A small class-conditioned image flow-matching model, trained from scratch.
Model: 31M parameters, 48-pixel images, arch dit, norm layernorm, activation star_relu, moe soft, num experts 8, patch size [8, 8], layers 8, width 384.
Training: muon at rate 0.022, 9300 steps.
Data: trained on reaction-diffusion patterns (Gray-Scott), 95000 training examples, 6.3 epochs.
Rows from block 4 of a small class-conditioned image flow-matching model, named by matrix and row number. Rows with one number within an expert belong to one neuron, the router's apart. Each number is 200 + 30 x the weight over its row's rms, rounded and kept within 0 to 999. All counts start at 0.
Before each expert's rows are labels from the 100 images, of 14976 (inputs lightly noised), where the router gives the expert most weight on average: "top examples" is what is common among them. Only what is clearly more common there than usual is listed. The data: reaction-diffusion patterns (Gray-Scott). In brackets: how many of the 100.
# router: slot weights (model.blocks.4.mlp.router.weight, 16x384, trained with AdamW), inputs 192-383
# up: expert up (model.blocks.4.mlp.up, 8x384x384), inputs 192-383
# down: expert down (model.blocks.4.mlp.down, 8x384x384, transposed), outputs 192-383

# expert 4
top examples: embossed (96)
router.8,209,192,159,232,245,155,193,227,217,248,173,191,225,164,182,236,196,150,182,249,236,220,173,199,188,216,195,174,212,218,232,243,218,163,211,196,156,162,218,190,242,208,145,224,219,192,229,241,195,248,208,259,201,204,244,196,232,197,158,209,198,233,186,253,195,166,249,147,158,153,213,167,158,174,203,189,236,202,190,203,187,171,192,244,189,246,186,223,154,238,168,201,214,140,204,173,188,181,211,186,203,236,212,227,143,198,125,169,139,191,194,217,179,257,133,227,253,171,193,232,216,215,193,172,175,177,219,169,176,204,212,165,212,210,173,199,201,267,167,191,155,222,249,136,204,202,212,209,182,184,190,198,163,213,220,231,208,183,213,227,216,224,181,180,216,230,178,183,199,232,173,174,219,230,228,209,275,205,155,227,219,244,192,206,115,213,209,205,149,192,194,166
router.9,221,200,162,229,204,180,178,194,190,248,187,249,192,236,176,227,184,202,173,245,180,175,185,210,208,208,214,217,155,191,227,202,188,187,177,261,184,158,208,211,204,175,189,151,193,178,224,206,193,198,178,197,166,201,252,239,199,227,180,176,144,223,160,221,184,150,194,149,178,150,237,163,252,173,176,225,207,167,207,189,189,197,197,234,252,250,212,139,217,205,182,216,205,186,151,182,160,227,192,166,217,150,229,214,107,149,173,180,168,180,156,192,117,236,172,217,168,163,208,213,165,212,147,171,189,172,217,153,224,202,195,192,193,217,191,175,123,229,166,196,159,215,207,101,170,177,225,194,236,157,170,193,175,178,170,214,194,198,227,195,225,232,196,198,231,199,201,200,231,197,147,176,174,208,197,192,225,188,191,256,217,234,224,165,180,233,218,197,219,185,172,220
up.0,268,258,228,198,174,196,210,198,233,220,198,201,239,192,164,229,178,213,198,217,163,206,182,221,177,244,148,237,159,153,215,193,194,190,170,191,209,187,205,165,139,175,176,159,215,245,281,200,134,237,151,199,233,229,248,198,224,167,184,220,162,195,197,190,213,173,172,247,256,220,199,215,205,197,152,144,242,204,240,180,213,188,204,250,223,265,208,216,216,194,192,216,195,155,188,122,173,213,175,160,194,191,205,240,249,251,194,203,213,189,177,188,175,200,178,230,222,258,221,219,223,209,217,206,193,170,236,227,218,178,245,201,203,150,202,217,201,288,213,173,192,155,159,184,175,225,158,159,209,200,180,192,204,237,187,218,242,174,193,209,246,177,123,229,165,185,214,203,143,201,181,163,225,217,184,223,208,183,185,242,180,236,215,206,185,163,201,224,248,208,221,164
down.0,202,182,187,175,238,210,200,204,214,227,172,236,185,191,259,194,216,179,177,157,184,220,233,206,216,164,203,205,189,189,229,224,188,232,218,183,210,221,202,201,187,230,223,250,163,179,262,132,204,169,185,163,196,200,184,203,218,208,189,203,190,219,205,167,194,261,190,196,194,177,199,214,138,222,215,206,207,229,203,244,183,269,170,196,208,137,209,197,193,122,204,239,269,144,241,225,215,263,241,218,184,209,197,260,87,197,197,247,159,203,225,223,153,228,192,201,199,201,161,130,150,191,216,143,216,233,219,238,170,143,177,189,214,215,239,188,181,180,167,171,206,188,199,253,201,183,202,189,164,215,148,193,202,162,167,173,214,195,208,212,125,217,199,183,185,210,250,180,228,106,192,220,180,221,192,235,208,214,197,204,178,221,203,205,243,212,224,190,220,200,192,225

# expert 0
top examples: embossed (72); warm (50); vivid (37); setting: feed 0.078 kill 0.061 (26)
router.0,175,231,245,164,244,227,190,249,203,216,218,195,237,158,176,213,237,254,219,243,172,178,225,172,212,184,238,222,254,235,249,183,223,235,226,188,214,201,251,203,249,214,205,181,192,248,189,193,173,194,228,219,239,220,163,181,187,190,183,205,178,181,207,183,219,260,201,259,151,172,219,214,226,252,177,142,198,228,190,184,185,216,225,213,167,182,192,206,196,261,229,226,217,191,194,173,231,154,209,218,201,160,195,192,120,235,210,240,168,180,237,185,187,183,243,255,250,190,249,196,214,209,195,186,180,214,203,201,269,242,187,239,195,195,192,190,234,241,213,243,239,152,163,161,205,205,150,212,212,215,226,187,190,216,236,178,173,176,211,186,215,175,180,171,226,206,252,278,171,227,132,190,236,247,239,242,241,236,220,178,249,160,186,250,200,220,176,161,215,206,231,244
router.1,180,235,233,222,231,244,153,253,235,202,196,157,224,148,184,178,183,313,178,190,220,231,195,140,171,201,206,224,227,211,225,191,209,233,168,152,192,182,241,198,227,221,206,174,208,217,217,199,206,202,193,220,218,224,184,172,211,172,182,242,202,146,224,235,219,191,206,233,153,134,221,234,223,193,226,128,194,228,205,163,182,243,198,169,193,227,243,190,178,269,210,215,229,216,230,169,175,194,208,176,208,196,177,217,148,230,241,228,236,194,183,194,219,192,215,256,225,199,230,221,217,229,193,265,216,224,179,192,203,198,216,230,215,203,221,190,225,244,219,235,199,185,198,164,164,216,184,201,185,153,242,206,185,207,208,196,215,220,172,170,218,146,196,220,178,228,255,269,229,248,130,225,235,221,248,190,235,209,233,179,244,158,183,216,169,169,183,205,238,205,213,176
up.0,197,222,225,181,216,195,194,246,187,253,201,239,225,237,163,212,221,114,196,240,180,233,171,173,236,182,192,222,262,123,218,187,225,236,170,210,197,156,188,255,159,155,237,224,200,154,140,149,192,199,243,170,187,306,176,205,175,225,195,203,197,161,189,178,246,268,194,188,205,258,197,201,192,215,265,191,208,221,170,217,166,213,188,216,160,184,225,170,177,217,161,177,182,244,130,167,193,182,185,246,244,195,184,208,249,207,213,199,193,200,193,180,154,194,233,224,229,211,203,208,192,138,188,213,191,158,223,193,193,167,187,197,202,184,256,190,243,191,204,205,127,209,200,175,229,210,240,200,205,205,159,175,222,193,150,182,256,144,190,195,204,252,210,168,224,222,204,169,204,186,196,196,217,133,218,173,190,192,236,168,190,132,167,213,223,209,168,164,175,226,193,198
down.0,184,191,199,128,199,208,169,198,235,204,164,198,181,212,214,136,53,178,189,186,231,207,225,122,201,196,190,171,223,234,172,210,187,184,172,184,193,219,204,214,191,180,207,203,147,207,206,196,204,210,187,224,166,225,176,198,176,182,219,200,201,197,193,195,213,214,198,164,172,126,207,213,174,111,182,230,201,188,177,212,209,229,206,198,204,197,220,208,196,198,196,188,92,249,178,214,205,224,176,198,173,211,188,193,316,195,153,223,155,197,232,207,223,239,213,285,202,193,250,169,293,177,231,189,208,185,190,230,211,182,262,194,211,226,175,227,190,207,192,197,177,224,194,250,209,236,139,190,190,209,195,220,204,221,207,185,209,135,204,211,204,193,217,198,183,199,204,224,205,243,190,158,149,242,282,161,302,232,221,166,238,173,253,205,200,209,128,215,158,238,220,180

# expert 3
top examples: dark (67); feed 0.039 kill 0.058 (36)
router.6,245,188,226,211,184,190,191,197,239,254,154,224,207,172,153,233,164,242,223,183,178,220,182,187,151,168,205,201,202,221,187,213,205,208,220,192,165,203,233,180,226,163,192,189,166,256,180,146,258,197,184,197,189,138,207,158,227,206,167,204,262,165,217,244,165,184,216,204,215,256,196,228,147,167,190,213,211,222,200,207,193,219,217,245,203,201,232,229,230,147,244,243,187,244,243,197,252,188,170,201,224,143,157,220,200,251,253,228,254,233,193,193,184,184,217,241,200,225,219,160,194,218,212,224,224,172,163,204,151,232,192,188,206,192,238,253,214,170,213,191,220,162,221,236,243,156,164,210,262,183,231,206,206,208,217,200,157,199,168,229,180,190,250,152,170,209,232,176,205,159,245,232,213,157,173,174,184,181,217,185,146,257,162,220,247,247,205,252,225,207,259,199
router.7,219,184,191,195,187,242,234,204,241,209,191,159,183,240,175,213,164,180,189,260,171,221,231,206,190,161,199,174,243,154,209,218,251,224,223,133,127,224,189,193,177,176,187,236,183,221,156,197,268,217,226,201,175,184,228,215,249,230,179,204,207,224,198,194,154,261,215,182,224,240,155,218,190,186,227,242,222,182,209,162,205,165,191,229,160,180,224,193,173,215,175,179,238,200,179,214,219,228,177,213,166,151,164,167,238,251,212,174,257,257,252,176,221,169,243,221,197,230,189,200,186,187,192,195,223,187,151,200,136,263,224,232,178,197,253,195,160,194,195,207,195,220,208,239,281,214,238,185,186,210,200,243,221,242,181,176,132,216,196,242,194,207,244,155,184,259,195,180,209,171,224,193,178,205,226,160,164,242,200,190,156,269,208,177,213,220,230,251,250,224,184,171
up.0,249,209,200,188,144,164,221,198,153,142,212,226,245,277,140,194,330,237,192,223,227,195,120,188,231,256,186,224,173,174,202,203,191,191,281,186,229,201,154,202,162,194,230,170,206,186,192,250,232,173,181,263,136,254,202,192,186,212,233,199,207,161,208,198,178,192,236,221,195,130,203,208,208,191,173,280,212,257,230,225,210,220,190,220,180,170,194,204,196,168,241,147,202,261,165,192,199,252,198,206,136,229,252,194,199,159,214,203,227,228,173,187,218,232,195,169,169,208,186,133,111,192,217,196,197,176,189,212,200,178,161,194,224,205,189,191,211,143,212,219,142,188,257,239,168,158,175,198,213,243,164,212,212,172,193,208,196,183,219,194,228,188,223,212,198,189,211,201,182,222,213,236,142,209,189,232,224,166,184,204,222,238,172,213,156,211,178,214,191,235,187,193
down.0,205,212,213,221,198,185,243,160,200,196,264,225,228,209,215,207,287,204,174,204,229,173,200,209,249,226,186,206,236,240,110,207,198,166,166,189,187,233,205,217,213,210,214,218,194,239,136,197,181,252,189,208,226,278,224,185,150,229,220,208,192,207,246,159,191,239,190,208,182,211,173,188,247,209,189,193,209,249,198,177,203,190,219,195,182,169,163,203,180,189,221,227,273,200,245,280,202,171,240,193,214,189,201,180,159,220,138,209,168,203,196,187,204,249,192,204,174,198,137,245,150,294,207,133,227,163,216,210,222,186,196,208,230,215,187,206,196,206,186,182,194,194,231,212,225,171,178,226,244,192,176,228,209,236,198,165,222,238,220,207,194,232,219,203,213,199,206,188,167,266,227,230,220,162,87,207,216,205,223,176,203,201,224,183,186,265,259,244,265,190,234,235

# expert 7
top examples: pastel (64)
router.14,252,196,234,219,182,179,178,197,178,181,199,246,133,188,251,215,202,167,234,179,193,210,166,256,241,195,178,167,209,224,234,214,173,171,162,286,243,204,143,204,164,196,146,175,241,227,162,244,172,176,195,212,180,171,223,242,233,191,181,169,185,265,148,161,236,210,250,178,252,194,190,195,192,259,223,218,154,182,203,171,182,195,166,201,223,225,226,251,221,132,257,235,172,237,168,238,205,216,224,188,180,241,239,224,255,183,212,164,173,205,169,173,180,214,182,198,139,227,117,249,189,243,187,145,199,178,246,284,211,159,206,137,211,195,159,218,213,210,201,219,190,222,205,234,210,234,268,212,236,210,189,203,200,211,201,201,228,196,201,211,171,235,205,215,198,143,191,158,191,206,234,186,151,208,204,243,211,155,251,206,210,214,181,165,247,194,174,224,206,234,182,220
router.15,242,202,231,194,193,179,161,146,221,204,210,216,161,175,254,243,194,164,189,145,227,191,205,197,215,195,175,195,193,233,229,245,140,183,197,227,176,191,141,214,213,196,197,169,191,178,203,240,153,167,145,207,161,182,200,259,182,202,237,190,157,246,152,200,234,213,242,171,213,252,198,156,178,195,215,210,144,183,212,231,216,206,185,164,243,238,182,216,219,180,229,242,199,183,173,225,221,177,249,145,136,224,248,244,324,152,208,193,194,173,151,203,211,209,171,217,167,209,133,186,191,239,198,174,177,228,211,254,183,175,189,191,204,181,182,183,223,196,153,202,219,213,171,210,254,190,232,180,248,175,190,199,230,202,180,217,233,204,261,209,192,255,191,181,149,154,176,157,139,204,190,195,181,218,203,184,234,166,219,243,219,177,225,145,263,162,229,168,199,209,170,210
up.0,208,221,217,179,169,181,247,163,196,219,171,180,177,171,191,199,259,176,230,200,161,190,184,180,199,256,154,222,211,169,206,214,192,241,156,212,208,175,192,214,210,184,176,199,168,180,229,193,200,226,140,198,265,213,187,201,220,107,157,222,232,261,235,167,230,183,213,202,214,243,194,109,247,185,172,225,167,192,219,168,220,227,201,142,201,227,224,122,197,229,201,196,219,197,143,210,187,189,209,233,194,203,185,195,173,167,182,222,201,227,224,159,231,197,164,164,217,162,175,169,160,206,195,184,278,196,210,217,210,218,183,205,177,270,185,205,171,178,179,188,242,192,201,234,176,211,229,179,211,200,168,168,166,193,199,206,237,259,227,181,156,212,172,194,168,201,232,179,156,160,205,201,258,220,168,202,125,189,182,194,170,215,226,201,225,212,211,174,210,236,194,225
down.0,237,233,161,224,173,190,208,177,225,195,157,176,241,193,204,175,177,228,179,170,188,138,213,207,216,101,172,253,163,217,225,189,196,230,209,178,188,168,261,194,215,155,233,250,207,215,172,187,232,215,200,215,210,287,217,237,163,159,215,249,153,196,186,197,230,224,138,187,189,210,187,195,191,257,217,231,185,175,205,223,188,264,202,164,174,181,193,213,166,217,206,227,191,155,215,226,218,224,254,189,153,182,185,173,294,210,144,225,224,240,202,227,199,219,245,177,229,192,140,181,180,236,187,225,207,186,179,242,252,200,194,195,222,196,234,227,192,234,197,234,167,201,172,187,185,174,157,235,213,202,242,212,181,237,176,216,202,294,222,225,152,165,191,231,218,173,233,162,183,216,198,191,253,188,216,255,121,223,195,198,190,188,177,206,217,178,174,175,174,199,173,229

# expert 5
top examples: dark (42)
router.10,161,206,243,155,233,196,200,214,229,167,208,201,163,202,230,196,182,184,201,207,165,218,195,211,166,208,138,236,192,192,164,241,215,222,191,194,128,195,210,203,211,201,220,199,150,184,156,163,189,192,213,192,215,210,223,215,198,170,184,196,167,202,168,251,165,238,194,233,217,247,186,183,212,161,188,220,197,174,257,192,186,234,223,211,194,153,229,151,238,232,163,203,244,141,189,168,184,171,193,190,140,205,202,136,202,202,187,178,151,190,243,195,207,135,179,189,155,227,166,109,221,167,226,214,235,219,241,186,183,167,195,271,241,161,217,183,239,184,174,182,243,194,196,207,199,209,275,160,181,178,202,184,178,184,159,207,169,219,214,179,188,227,221,202,156,191,174,200,194,189,234,196,161,213,254,154,140,188,200,187,191,220,203,242,225,222,211,144,180,171,179,204
router.11,183,180,206,211,224,231,220,180,202,111,223,205,146,202,217,211,182,229,222,163,182,162,212,191,181,214,174,182,231,182,226,187,215,197,149,168,189,167,186,205,183,242,227,200,202,169,128,211,199,213,200,212,211,155,197,207,167,185,205,127,214,170,165,207,204,210,234,232,249,225,202,179,230,252,176,205,178,192,210,167,181,226,194,199,163,163,212,141,228,212,199,166,222,157,194,164,178,143,236,233,150,200,195,154,285,180,186,161,181,183,204,203,273,138,181,189,168,221,208,152,205,204,173,185,247,239,234,221,218,198,230,240,251,180,203,192,181,225,261,220,179,209,191,251,207,205,206,162,153,200,249,165,177,187,199,202,199,141,180,185,203,225,196,236,173,203,169,232,176,186,238,219,194,192,257,132,175,227,179,220,223,178,156,236,229,185,174,133,194,218,151,210
up.0,179,185,171,235,221,251,229,185,196,163,189,202,254,149,233,175,240,243,202,256,168,174,235,215,179,184,218,166,142,274,206,214,184,222,208,197,172,219,180,219,192,226,159,192,188,196,190,163,202,181,235,239,214,224,203,188,161,198,188,172,212,239,236,193,198,157,204,190,191,190,215,250,240,177,178,191,199,155,207,201,208,181,194,238,204,218,193,197,194,194,208,204,202,215,257,292,229,179,209,220,195,247,224,188,179,150,204,215,275,239,226,200,235,195,220,227,200,210,191,237,196,224,141,194,212,204,192,223,212,189,213,199,179,189,180,211,183,244,188,241,201,166,186,206,152,196,180,210,206,155,211,165,178,190,170,226,191,183,233,218,179,161,157,188,260,151,208,229,244,288,204,192,142,268,134,245,187,236,206,232,189,221,201,206,196,137,198,165,204,157,204,197
down.0,172,236,166,262,161,152,213,235,228,197,215,182,226,217,181,237,194,240,186,167,237,242,278,170,203,183,174,218,177,157,251,266,240,186,182,196,213,227,191,236,201,211,154,203,216,251,196,197,206,217,189,224,166,209,207,229,175,202,157,163,187,226,224,200,175,174,193,213,207,232,191,132,220,217,210,205,188,252,196,184,189,232,240,188,179,188,210,193,209,200,160,242,217,239,277,177,180,171,226,203,214,164,211,201,235,189,174,199,158,215,171,199,202,215,218,201,221,220,167,183,201,220,183,192,226,180,188,178,205,195,200,203,169,215,251,170,177,171,238,163,196,150,189,211,153,201,271,203,211,225,224,191,177,182,213,178,215,198,138,193,237,194,214,214,134,239,157,229,179,243,206,260,232,224,141,184,238,215,128,249,189,169,244,206,202,169,223,216,231,175,188,228

# expert 6
top examples: pastel (50); feed 0.018 kill 0.051 (26); feed 0.022 kill 0.051 (25)
router.12,204,164,260,172,160,192,181,244,237,195,210,198,199,217,171,193,200,211,160,208,216,218,196,134,176,243,229,187,218,235,202,192,182,217,209,220,248,165,230,224,169,300,188,185,221,177,232,219,232,186,170,226,208,116,149,175,192,180,214,169,210,179,213,154,125,132,213,203,203,179,179,233,144,244,164,183,188,221,209,229,229,197,192,173,217,228,235,172,248,186,231,165,216,161,212,178,194,226,201,208,184,184,191,234,220,219,217,203,173,226,199,158,236,288,204,136,176,236,175,250,141,152,209,212,231,183,217,242,205,195,209,146,203,145,206,218,225,203,233,233,218,199,223,234,191,253,170,238,220,274,227,227,224,183,193,242,197,241,208,196,155,188,221,148,209,200,174,197,181,214,188,176,234,201,130,257,253,202,212,200,185,195,213,163,228,212,185,177,212,181,179,200
router.13,242,237,207,215,152,237,208,185,188,205,239,218,227,189,267,143,134,224,166,186,200,261,167,150,214,188,161,195,170,191,188,235,187,208,243,246,236,169,231,205,175,255,195,197,195,195,219,221,187,189,199,171,155,136,175,170,163,187,177,190,143,237,223,156,185,114,178,206,168,227,207,208,209,193,140,144,168,189,205,200,205,182,200,173,207,183,240,233,180,256,207,225,220,136,175,212,204,178,188,141,210,154,223,192,244,197,251,196,178,207,248,226,204,249,130,150,170,210,132,237,231,211,238,209,206,241,197,184,215,191,212,178,182,197,269,161,192,226,219,195,179,198,231,176,205,200,196,234,232,174,192,158,184,198,216,189,197,189,194,248,190,229,148,185,183,175,161,191,163,196,184,168,159,183,143,174,194,243,237,166,204,188,204,194,210,192,168,196,223,212,246,195
up.0,204,203,195,187,224,204,197,221,190,245,196,152,164,181,216,213,178,215,179,237,223,203,276,188,213,214,213,187,215,211,174,229,211,202,105,216,185,226,182,237,237,171,225,200,239,168,153,235,237,205,197,195,133,219,195,168,206,192,204,257,129,181,222,194,275,227,200,171,191,188,245,222,207,228,197,227,243,129,135,186,208,149,207,207,194,196,205,199,188,214,211,176,228,173,140,229,197,166,174,200,145,162,253,214,186,206,185,196,193,197,201,180,183,211,199,176,222,204,179,215,248,216,214,159,185,206,173,165,205,208,184,157,221,257,230,183,220,175,177,182,197,209,242,207,201,161,174,201,233,226,170,168,197,194,173,206,242,129,226,211,200,215,240,206,176,202,201,199,171,234,177,188,232,189,202,199,183,193,215,190,180,321,195,202,223,209,139,188,167,182,220,205
down.0,216,232,197,213,237,209,203,219,196,286,208,206,185,211,201,205,216,250,199,189,200,166,248,195,200,283,169,189,212,242,175,218,193,208,344,187,212,169,209,223,236,242,207,210,195,200,234,165,233,221,216,198,131,230,199,218,201,223,240,301,204,225,230,208,189,256,200,178,229,181,240,222,189,137,165,200,207,205,185,184,207,212,199,195,201,196,237,173,188,183,177,193,209,188,190,198,179,196,186,215,169,173,129,222,229,203,196,202,194,186,178,196,203,167,241,208,194,211,257,145,113,200,172,178,195,198,180,220,201,204,229,223,171,215,114,197,202,267,198,187,238,219,213,195,238,199,241,205,215,160,182,201,180,226,193,208,210,172,209,197,189,202,214,189,211,214,215,201,210,205,154,149,202,208,202,198,209,213,160,217,199,272,208,204,147,226,197,187,142,215,212,182

# expert 2
top examples: embossed (67); vivid (45); palette: cool (35); feed 0.078 kill 0.061 (25)
router.4,181,204,233,173,149,230,212,210,257,196,201,204,243,188,198,185,178,159,222,216,216,209,197,114,176,192,221,165,202,191,208,171,189,227,210,148,169,197,191,154,211,194,246,255,174,200,226,197,251,205,250,206,201,202,151,198,200,205,204,225,220,187,231,181,162,214,224,190,296,275,189,248,168,224,157,167,178,241,237,210,208,232,187,215,202,201,176,191,174,231,217,165,230,217,227,237,211,187,169,198,213,165,231,170,174,222,260,250,199,253,176,191,216,215,175,166,232,181,222,227,192,235,195,264,210,199,167,244,197,185,192,210,209,200,226,198,205,194,282,185,198,174,186,280,259,218,138,185,206,256,214,243,197,244,203,232,211,234,194,212,246,200,234,197,218,229,187,206,181,195,214,230,232,227,157,229,227,214,205,187,166,192,216,256,244,181,213,231,225,205,220,191
router.5,181,175,197,235,159,194,209,201,222,188,190,172,223,189,178,203,174,218,218,210,172,170,227,154,187,208,225,191,191,224,189,208,176,159,208,143,227,208,206,183,177,225,208,223,174,221,222,215,245,203,180,214,207,218,151,183,206,186,209,188,251,144,243,213,181,209,225,242,297,237,242,234,190,226,164,227,216,243,193,192,204,191,223,151,244,191,203,217,204,199,199,206,168,234,184,179,242,240,194,217,180,211,217,208,179,231,251,227,210,242,207,208,237,232,220,184,208,178,199,212,180,252,186,323,242,259,163,228,258,219,222,188,202,214,228,188,181,163,286,210,222,200,240,261,241,184,199,180,216,222,192,215,225,220,228,209,220,187,215,176,195,181,187,153,180,224,215,218,208,165,202,234,201,226,157,243,161,167,214,183,166,209,184,192,183,196,213,245,210,244,197,175
up.0,204,260,188,249,256,194,172,225,227,198,190,193,205,187,200,263,213,118,186,279,202,205,175,185,215,222,180,201,192,188,242,163,164,190,149,235,175,148,201,212,189,150,228,137,178,180,202,190,203,233,214,212,177,161,192,154,203,219,164,196,207,200,197,253,217,181,211,246,248,231,196,146,197,151,223,185,242,171,195,215,176,199,211,236,228,181,235,158,189,239,259,176,182,222,222,123,158,236,239,192,163,145,221,222,161,203,176,192,196,177,196,209,198,280,216,201,268,230,176,180,195,210,184,249,189,173,207,161,193,227,186,195,174,201,200,182,152,211,195,159,148,225,283,219,204,197,250,192,188,191,182,179,238,167,148,176,227,203,197,194,174,168,188,165,165,197,206,186,219,155,175,191,244,231,276,171,201,188,212,196,219,208,193,200,188,188,226,225,254,212,176,231
down.0,197,180,204,222,174,185,191,200,198,184,179,215,174,115,235,223,185,208,235,211,187,219,239,146,165,211,185,209,198,230,193,179,208,209,287,210,245,217,183,217,173,207,186,150,120,271,165,157,227,187,146,174,151,283,203,177,171,204,199,212,173,175,190,174,210,203,249,225,177,172,257,193,166,176,202,185,167,160,197,217,259,217,207,202,171,197,217,164,204,198,210,198,301,199,181,225,184,213,166,191,189,200,192,176,184,194,161,199,173,205,206,218,207,209,218,191,242,221,229,246,232,231,240,161,177,172,195,197,172,111,178,152,143,251,235,207,219,168,174,212,208,210,196,246,146,192,207,229,195,170,209,188,206,223,209,177,277,195,213,207,224,170,220,175,219,204,205,186,172,226,206,178,175,168,178,182,235,205,183,218,197,182,215,220,191,144,210,163,201,196,153,170

# expert 1
top examples: pastel (64); feed 0.078 kill 0.061 (36); feed 0.058 kill 0.065 (25)
router.2,246,189,227,202,223,201,187,181,185,200,225,191,173,200,268,177,241,241,210,155,219,203,218,222,168,208,211,197,196,272,216,168,210,185,187,298,209,247,143,165,150,210,207,186,233,221,220,183,137,195,227,190,229,166,221,176,198,151,253,200,227,260,209,169,223,243,245,218,154,206,185,203,194,207,241,191,175,208,205,199,142,205,226,171,233,145,202,210,224,195,245,244,186,258,205,223,184,195,198,152,245,193,223,228,219,222,259,218,206,170,176,246,200,201,227,242,188,208,180,209,238,242,235,178,209,186,188,224,201,229,196,186,225,190,212,239,200,236,173,207,226,159,172,177,259,219,242,213,204,148,217,233,248,206,209,199,183,200,211,225,233,163,199,204,184,240,228,197,176,188,169,199,226,232,273,177,230,229,202,241,167,180,197,207,262,180,154,237,250,227,179,189
router.3,192,215,186,186,204,189,163,173,200,192,160,164,163,198,258,240,195,234,229,150,180,239,193,243,221,191,190,171,222,179,172,210,209,233,238,252,232,213,171,190,226,174,235,218,221,181,159,214,185,200,213,201,212,193,201,184,200,142,235,225,178,264,219,172,251,234,220,208,108,204,188,198,196,201,234,186,170,208,187,172,175,236,203,178,209,184,217,184,231,175,247,243,219,264,180,206,171,150,172,178,196,197,177,187,217,229,275,192,189,118,216,217,225,161,187,202,207,218,173,193,193,205,231,173,201,220,190,201,209,174,219,199,216,190,225,232,247,176,177,197,227,170,198,195,225,210,270,195,169,185,227,240,189,236,222,200,185,225,163,219,197,180,228,202,169,206,223,220,163,214,239,188,202,217,279,182,234,196,196,220,173,210,164,227,241,219,146,164,223,223,167,199
up.0,260,230,161,256,180,171,236,182,184,228,159,228,239,170,171,180,233,231,186,258,197,247,162,188,176,198,222,289,207,223,192,217,200,171,224,148,214,199,162,196,154,184,210,188,198,179,250,223,179,193,272,226,138,203,201,206,227,235,226,144,196,147,178,203,222,228,194,184,208,219,180,206,159,164,195,213,188,221,197,179,216,163,148,215,219,179,208,177,188,192,169,171,202,221,148,204,190,200,209,200,202,170,218,161,278,205,160,175,190,174,175,222,219,297,237,208,192,158,205,141,123,184,214,193,230,166,225,166,255,206,159,169,199,234,180,204,229,173,169,200,200,232,221,103,219,193,208,189,140,206,138,161,170,181,193,177,224,197,237,175,204,209,190,213,200,179,203,186,187,173,234,204,211,221,176,192,199,206,247,177,184,221,213,194,193,231,196,251,173,175,198,179
down.0,213,215,184,151,210,149,269,203,193,229,216,238,140,173,192,175,148,239,185,178,169,212,225,140,182,243,240,270,212,219,257,241,194,224,192,214,240,194,170,148,210,209,163,201,180,229,193,191,225,210,170,208,136,146,209,239,189,170,233,209,222,181,165,207,199,214,157,194,153,228,159,220,197,208,202,146,207,159,211,199,203,229,180,202,184,234,181,231,141,217,215,199,232,261,263,210,252,228,234,170,195,222,235,208,208,196,216,192,209,206,215,203,146,134,194,202,199,175,225,186,163,208,220,236,217,222,206,241,236,125,216,244,202,201,236,193,198,206,175,245,226,220,222,242,213,188,195,204,225,198,187,221,186,172,238,211,182,167,188,236,177,151,195,264,267,209,191,137,195,162,176,249,152,215,178,153,180,194,254,180,227,214,170,182,210,162,235,216,239,191,226,189